A small contrastive image-text model, trained from scratch.
Model: 2.89M parameters, 40-pixel images, encoder arch xception, encoder norm batchnorm, encoder activation relu, encoder depths [2, 4, 4], encoder widths [96, 160, 288], text encoder width 128, text encoder layers 12, text encoder norm rmsnorm, text encoder activation quick_gelu.
Training: adamw at rate 0.0032, 6200 steps, batches of 256.
Data: trained on short English words printed on busy colour backdrops, 90422 training examples, 17.6 epochs.
Rows from block 7 of the text encoder, named by matrix and row number. Rows with one number belong to one neuron. Each number is 128 + 32 x the weight over its row's rms, rounded and kept within 0 to 255. All counts start at 0. Numbers have three digits each. After the name is the row's rms in percent of the matrix's.
# fc1: MLP up (text_encoder.blocks.7.mlp.fc1.weight, 384x128), inputs 64-127
# fc2: MLP down (text_encoder.blocks.7.mlp.fc2.weight, 128x384, transposed), outputs 64-127
fc1.60 089:202083128128128080128128128128186128128215128128037166128128128128128128062128128128128185128128184128128128128128084128175128128128128128070193186128128128128128128128128128070083128128128128
fc1.61 082:226128128128128128128128082128128128128128128073128179077082128128128128074128128175128193128128193128075214128128128128185128065128128066128128128128128076128186128128128128128170079128128128
fc1.62 101:128128128178072128081061128128128128128128128051128128128128070184128128128128186128128128128128181128128128128128128128128079128128084128085128173128128128128177065128128128128206079128128128
fc1.63 109:169077174165084128065081128082128128088128128081128128128128055128128128050184128128185128128128178128128182128032128128128128128206128128128128128128128072128176074128184128186128041128196128
fc1.64 104:196128128128128128081128128128128083128128169128069128128128058128128170128128128128128178128128190076091181075079128128128083167128128128083196181128128082166128128091128128128175128128128091
fc1.65 096:208080128128128128128128128128128128128128203128128179087128078128128128052214128128128128128075226128086128128128128128128128128128128128128185128128128128128128128195091128128173128128128128
fc1.66 104:173128128128128128128128087081128128128128128128128172063128068128128185128128128128128194128128128128081186128072128075128128128179128128089193128128195162174128128128128128128188128128128128
fc1.67 104:128128128186128163128079128035128128128128128128128174069128128128128212073128128170128128128128178128128128128083128128128128128175128128128178174128128128128128061128128092128186084128240128
fc1.68 110:128021174128082167128128128089128092128128128128128163128128128183128167050128097128128197170128199128076128128128128128128075128128128128128193220128128128128128128128056090128128128128128128
fc1.69 101:179078128128128172128128128128128128128128212164049128128128128128128194085164128165128184179128208085052128077128128128128128128171128128128187128080164128128128128185128128128086128128166128
fc1.70 101:128016128128128128128128128128128128128128190128082128084128128128128128128128188128128128128128186128088178128128128128128083128128128091128167243128172128128179128128088128098128070128128128
fc1.71 098:128128128128064128080128128087128128172189182128128128068128128175174179128128128128128128066128128128128128128128128128128074128128054128128128128128128045128193040128128128128236057128128128
fc1.72 094:179078128184128076051128128128128128091128128128128128128128128194092181068128128128083128128128128128128128128174128128128128128089128128128128128128175128128184071128128091128128128128128128
fc1.73 088:195055169128128128128179128128128128128177128128128128128128075128169128128128186081128128128072230128064128128128128128128128072128182128069128128128128064128128128128128168080074128128128128
fc1.74 086:128128128128063128128175128128128128128128128128079128056128128128128191128128128128044128075128128128128128128198128172128128084197077128066128208128128128128128063128128188128128128128128128
fc1.75 094:173128128128128052087128128128128128128172194128128128128128088183128200061128128197128128128128128081128174128128128068128128081169128086128172180204171128128204128077128128128170128128128128
fc1.76 081:193128128128128128079128128128128128128128128128128128128128128128128128128189128128128128128128195076128191128128128047128128039175128128128128128128128072128128128128128077128177128128128128
fc1.77 103:255128128128128128128128128128128128128128128128128128128128128128128201128128228128056128128128128128128128046173128128128128128093128060128128128128128128128128128128224128128128128128128128
fc1.78 110:128076128128128128128128128078128128187128128128095128088128128128167175086128128200128185128128183128128058128066128128128085128128128128081159128048128128128128128172128173128161128182128128
fc1.79 104:128080128128128128128077086051128128095128171059128128055128128128128128128128177128128128128128174128045198071128093170128128128128164128128172214091128128128128128093128128077172128170128128
fc1.80 095:128128089128128128128128128128128088177176181128128208062128128182128128072128128128128128166128204128128173128128086128128128128128128128128128207074210086170128128128128128074175128128128128
fc1.81 087:128081128128128128071078128128128128128128128128128128128128128128128128128194128128128128128128128128082128128172128128128128128128128128128128128128189056193128076038128128067128128128128203
fc1.82 096:128128128128128128128128128128128128089128170128065128128128128128128167128128128128090174128055188128067200079128128128195128128128128063074128128128128060128176128128128076128128042128128092
fc1.83 093:183128187092083128083088128084128128167179128076128128128128128128128128072128128128128188128128185128024128128128128181128128128128128128128175191128128128128128128128128128128128128128128128
fc1.84 107:196128089128128128128128128128079128128128197128128079128128128128128128128128179128128128128128128128088128057128071128180096128128080083128128128128128128128128128128128128092128128128128128
fc1.85 097:128128128128128128075128166128128128183128128128128128128128128128128128071128128081086184128128128128062128128128128084128074128128128074128199214128128128164171128170128128128170128128167128
fc1.86 095:128055128128128128055128128128128090167173128128128173073128128128128180128179175128081128128128193128047128128128128128128128128128128128128128128128128081128128128128128128083172081128128128
fc1.87 111:128065128128090128086128128076128128128128164077128128128081128128128207128128128164128193128128184128080128093077128128128128128128128128128183190092170128183128128128128128128193078164128128
fc1.88 108:191128128189128057128081179128128186128128128128128128081128128128177173128128128186128128128128128128079128082083128128083128128128128128128128128128158128162128193128128089128128128128128175
fc1.89 125:162128192128063203128128128128182128068099128128128128128156128128128089128209165088128096128128128050097128128128128128201162128156128128164169169128128128128094128064128128075128081128128128
fc1.90 099:192054128128128091082128128036128128128169179055025128128128128128128128128128128128128128128128128128128128128128128128187128128128128128128189128128128090181128045128128079128128128128128128
fc1.91 095:199128128128080061079128128128190128179187128128128128067128034128128176128128128128128128128056128128077128128128128166178128128128089128128128128128128055128206128128128128128128081128128088
fc1.92 095:128128128168128128082128128128128128128128176074128128072128050128128180076177169128128128128042185128083173074128128128193128128128166088128128183128199079128128128128128128128128128128128128
fc1.93 134:128128128220128197102128128128162128128128183128098128073128128128128128128170128098094128128166128128089128128045128128128128159128128128128128128128061128164083128167128080128128128167099128
fc1.94 123:171087128185128128128128128041185091128167177089128171090128064128168201090179128169128128177128196128128175128071128128128094128182128128128206128128128128128128044177128128160128086212172128
fc1.95 079:197128128128071128128128128128187128128128128128066128128128128128128184080128187128128128128128128128061128128128128128128128128181128128128128212128177041128209128128211072128128128128128205
fc1.96 098:128128128128128128128128128075128128128128201128082128080128128128173182128128183089128128083128201045128195128128083128128128128128128128081128202092128128128128128128128128128128066128128128
fc1.97 105:128128128128128128062079128079128128128185171077128128128128050128167128068179184171128128128053171128128170128128128128128128128166128128128128178128180069128190034128128128128194128128128128
fc1.98 084:174032128128128128128128128023181128128128176128128128128128128128128198128128192128128128128128178068076179128128128128187128128128128128079128128128128046128183128128128128128128039128128128
fc1.99 092:128083172128086091128128128128128128128128128128128128071128128180128128082128128089061128128128128128128170080128128081174128128128128128079128128128128128128128128128128128128186128128181128
fc1.100 115:169045161128128128128083128081128162128128128075128128128128128128128128063169164097128183128074184128082177096128128128162128128128082128074128128096128040181173073128128128128128074128128128
fc1.101 136:185079128128095097094094128066128128128186192092065157083128078128128128097128191128078157128098128128128128097128128128128102128128128128128180176128154128128159082128128128128128128128128128
fc1.102 129:128128128087128128091128128086128089128128176084165128128128128163173172128128157128128187128021128128128212128128128128128037128128128063128163128128193128096203128092056196091128128045128072
fc1.103 105:205080128128128067128128128128182128163169188043128128128066128128097185065128171128128128128128184066128128072128128128128128128128128128083205128128128039128128075128128128128128128128128128
fc1.104 090:128128128128128128128081128128195128128128128039128128128128128128128194085128205128128128128128128128128176128128128128128128128128085128055128128128176076170128066128170058128168128128179128
fc2.60 072:128128128128128128128193128128128128128128193078030128081128128128128194128183128128128167128128237128029177128071066128128087128128128128128213128074128128128128128128128128019128128128128128
fc2.61 137:128048128128107128099128107106128128128103182099061128085128128128128180052128158128128169128088216128043158128096099128152098128156128128102208221082151128128157128128071128053128096128128162
fc2.62 118:128050128099128128093191128128128128128074174098098128076128128128128157066128128128128180163079196128048128128095091128128128128161128158128215206097128128128160128128058128044128092100128167
fc2.63 091:128040128128128128128215128128128128128075128128128128085128128128128128059128128128128213128089188128055128128099128128128128128128128128128216217091128128128128128128011128036128128128128128
fc2.64 076:128064128128128128128170128128128128128128193074051128085128128128128175044128128128128128128128231128042165128128092128128128128128128128128212237093128128128128128128128128048128091128128128
fc2.65 051:128128128128128128128128128128128128128128250128128128128128128128128128128128128128128128128052255128128128128128128128193128128128128128128128128044128128128128128128128128128128067128128128
fc2.66 067:201022128128075128128128128128128128128128198128046128128128128128128179042128191128128128128087246128128128128128066128169079128128128128067128128128181172170128128128024128054128128128128128
fc2.67 136:162051128128128128099128128091128128128128176102067161087128128128128151051176155128128170178091202128053166128083105128156100128169128128128200205092149128152152128128058128048128083128128128
fc2.68 055:128015128128128128128128128128128128128128128128000128128128128128128201128128128128128128128062255128020128128039128128128128128128128128128255128128184128128187128128128128000128128128128128
fc2.69 062:128048128128128128128128128128128128128128209128039128075128128128128195049180182128128167128128237128035184128059128128128128128128128128128194198128128128128128128128128128058128128128128128
fc2.70 092:128074128128128095089128128128128128128128185076055128096128128128128195065164167128128175128100194128051159128096128128161090128163128128128232230096128128128128128128128128058128097128128128
fc2.71 123:128047128128128128100128128128128128128086162128109128089128128128128155060128128128128128152098204128056128128094099128128128128128128128128216226088128128128164128128026128047128096128128157
fc2.72 101:128069128128093128074128095128163128128128197087086128072128128128128171060128128128128173128098213128034128128087098128128095128128128128128213232101128128128170128128128128060128128128128167
fc2.73 114:128052128128128128090152128128128128128128188096053128085128128128128175058128128128128128128090213128037156128097097128153100128157128128100219226088128128128158128128128128052128097128128160
fc2.74 128:128049128128128128084157128128128128128103181102066128093128128128128178054128128128128178128087204128043154128088103128128101128158128128128231232087147128128161128128057128043128103128128155
fc2.75 074:128055128128128128128128128128128128128128206128128128128128128128128192043128128128128128128089233128019128128128128128164128128128128128128128241084128128128128128128043128128128128128128128
fc2.76 119:128058128128103101088165105128128128128128186096063128081128128128128169061160160128128166128100219128035128128098103128155097128128128128103217227089152128128128128128128128049128128128128158
fc2.77 052:128065128128128239128204128128128128128128128229076192128128128128128128128128128128128128128128128128128128230047055128128128128128128128128128128066128212221047197128128128062128128128128128
fc2.78 089:128175128128128128128222128176128128128193128175208128128075216128128128207128128128128128085168033094128128026181128128128128128037128086170091084171128128128128128081128179128128200128128083
fc2.79 064:194128128128128085128186128128181128128128128082059128128128128128128128018128128128128210128128255128128170128128128128128128128128128128128128128128128128128128128128128128128128068128128128
fc2.80 103:128058128128128097097128102128128128128128186086053128085128128128128173051128156128128128128101203128037128128128128128154096128157128128101222229094128128128128128128055128052128101128128128
fc2.81 098:128068128128128128093128099128128128128128194097059128080128128128128187061128128128128161128100210128027128128098093128156090128128128128098196218093128128128159128128128128048128097128128162
fc2.82 085:128055128128128128128128128095128128128128175081079128092128128128128186060128128128128172128080230128051167128128128128128128128128128128095181194076128128128160128128067128052128086094128167
fc2.83 120:128058128128102128095128101105156128128128179097059128088128100128128184049128161128128172128084216128029167128094103128155103128161128128103206212083128128128155128128128128059128096128128166
fc2.84 093:065088128092128128128194128128128128128047086128128128128128073128128128128128128128128128128078128128128128214128128128128170128186128177163128128068128128128169128128128128128128058128128162
fc2.85 097:128064128128128128091128128101128128128128190089058128084128128128128179057128128128128128128090210128035128128100098128128096128162128128128212232093128128128162128128065128059128093128128162
fc2.86 088:165068128128128128088128128128128128128128193089081128082128128128128172050128128128128166128093216128032128128128128128128128128128128128128199242094128128128173128128128128064128087128128168
fc2.87 046:128012128128128128128128128128128128128128128128128128128128128128128128128128213128128128128128255128000128128053128128128128128128128128128128128128128128128128128128015128027128128128128128
fc2.88 078:128214128128128071128128082128128167128128128128194071128128128184128066180128128128068061095169074128128068128176128128128167128128128128128053128202065076128128128128200128128192128128128128
fc2.89 128:081161128081128183167175128150128128128063089185155128128128128093101102188081085128128128128128088128152128162128128128107166128128128128191071044128128192128103193128128128128128128090128128
fc2.90 102:158067128128128128087128128096128128128128200097063128084128128128128180066128128128128128128089211128033157128128097128158093128128128128100200229094128128128166128128076128068128094128128163
fc2.91 106:128041128128128128128175128128128128128077168128070128093128128128128179055128128128128128128076196128041128128087091128128128128128128128128220223070128128128162128128128128041128096128128163
fc2.92 083:128070128128128128091128128128128128128128194091056128083128128128128186051128128128128160128090214128029128128128128128128128128128128128128196236093128128128163128128128128065128092128128163
fc2.93 122:175183128128128182128128150128128128128157095203207128128128164128128022180128128128128128158177073128201093086128161128128128128099128075181061068184128160128093128100128128128128170128128085
fc2.94 136:128054128128128128090147128098128128128104172103074161084128128128128160061167155128128180178087195128054166128074107128128094128166128128128212208128128128128156128128128128039128085128128152
fc2.95 111:128051128128128128094152128128128128128128191128049128082128128128128185063128128128128128128094222128041128128094099128158093128128128128091212230090128128128128128128128128047128128128128162
fc2.96 068:179000128128128128128128128128128128128128128128001128128128128128128128007197128128128128128081255128128128128075128128128075128128128128073128128062194128128128128128128128128128128128128128
fc2.97 108:128057128128098128073163128128128128128098181128095128080128128128128161059128128128128193168080202128056128128092101128128128128164128128128222223101128128128173128128058128052128089128128158
fc2.98 121:157065128128105128093128104096128128128128189097055128085128128128128176065128155128128128128096203128035154128100093128153094128155128128098199222090128128128160128128078128056128096128128165
fc2.99 097:163054128128128128095174095097128128128128180068094128086128128128128172061128128128128164128090226128061128128128128128128097128163128128128207230075128128128128128128054128055128083128128128
fc2.100 039:128128128128128128128128128128128128128128250128006128048128128128128255128128128128128128128128128128128128128128053128128128128128128128128128224031128128128128128128128128128128128128128128
fc2.101 045:128128128128128022128128128128191216128128128128128128128128060128128128128128128128128128128128128128128128128128128128128128128202128128128128128128128128128128128128128128128128128128128128
fc2.102 094:128128128128128128163128128128096128100128128165128128128060204102128075157128091076128128171175128128128128128128081128128128128073128128128089100128128128128049172128128128055073214083097128
fc2.103 100:168069128128128128095128128096128128128128164080128128100128128128128128031128161128128195128128217128074157128128128128128097128128128128128193224094128128128182128128128128128128077128128128
fc2.104 096:166065128128128128099128128086128128128128182091086128095128128128128179049128164128128186128097227128052171128128094128160090128128128128097189211085128128128180128128128128128128083128128162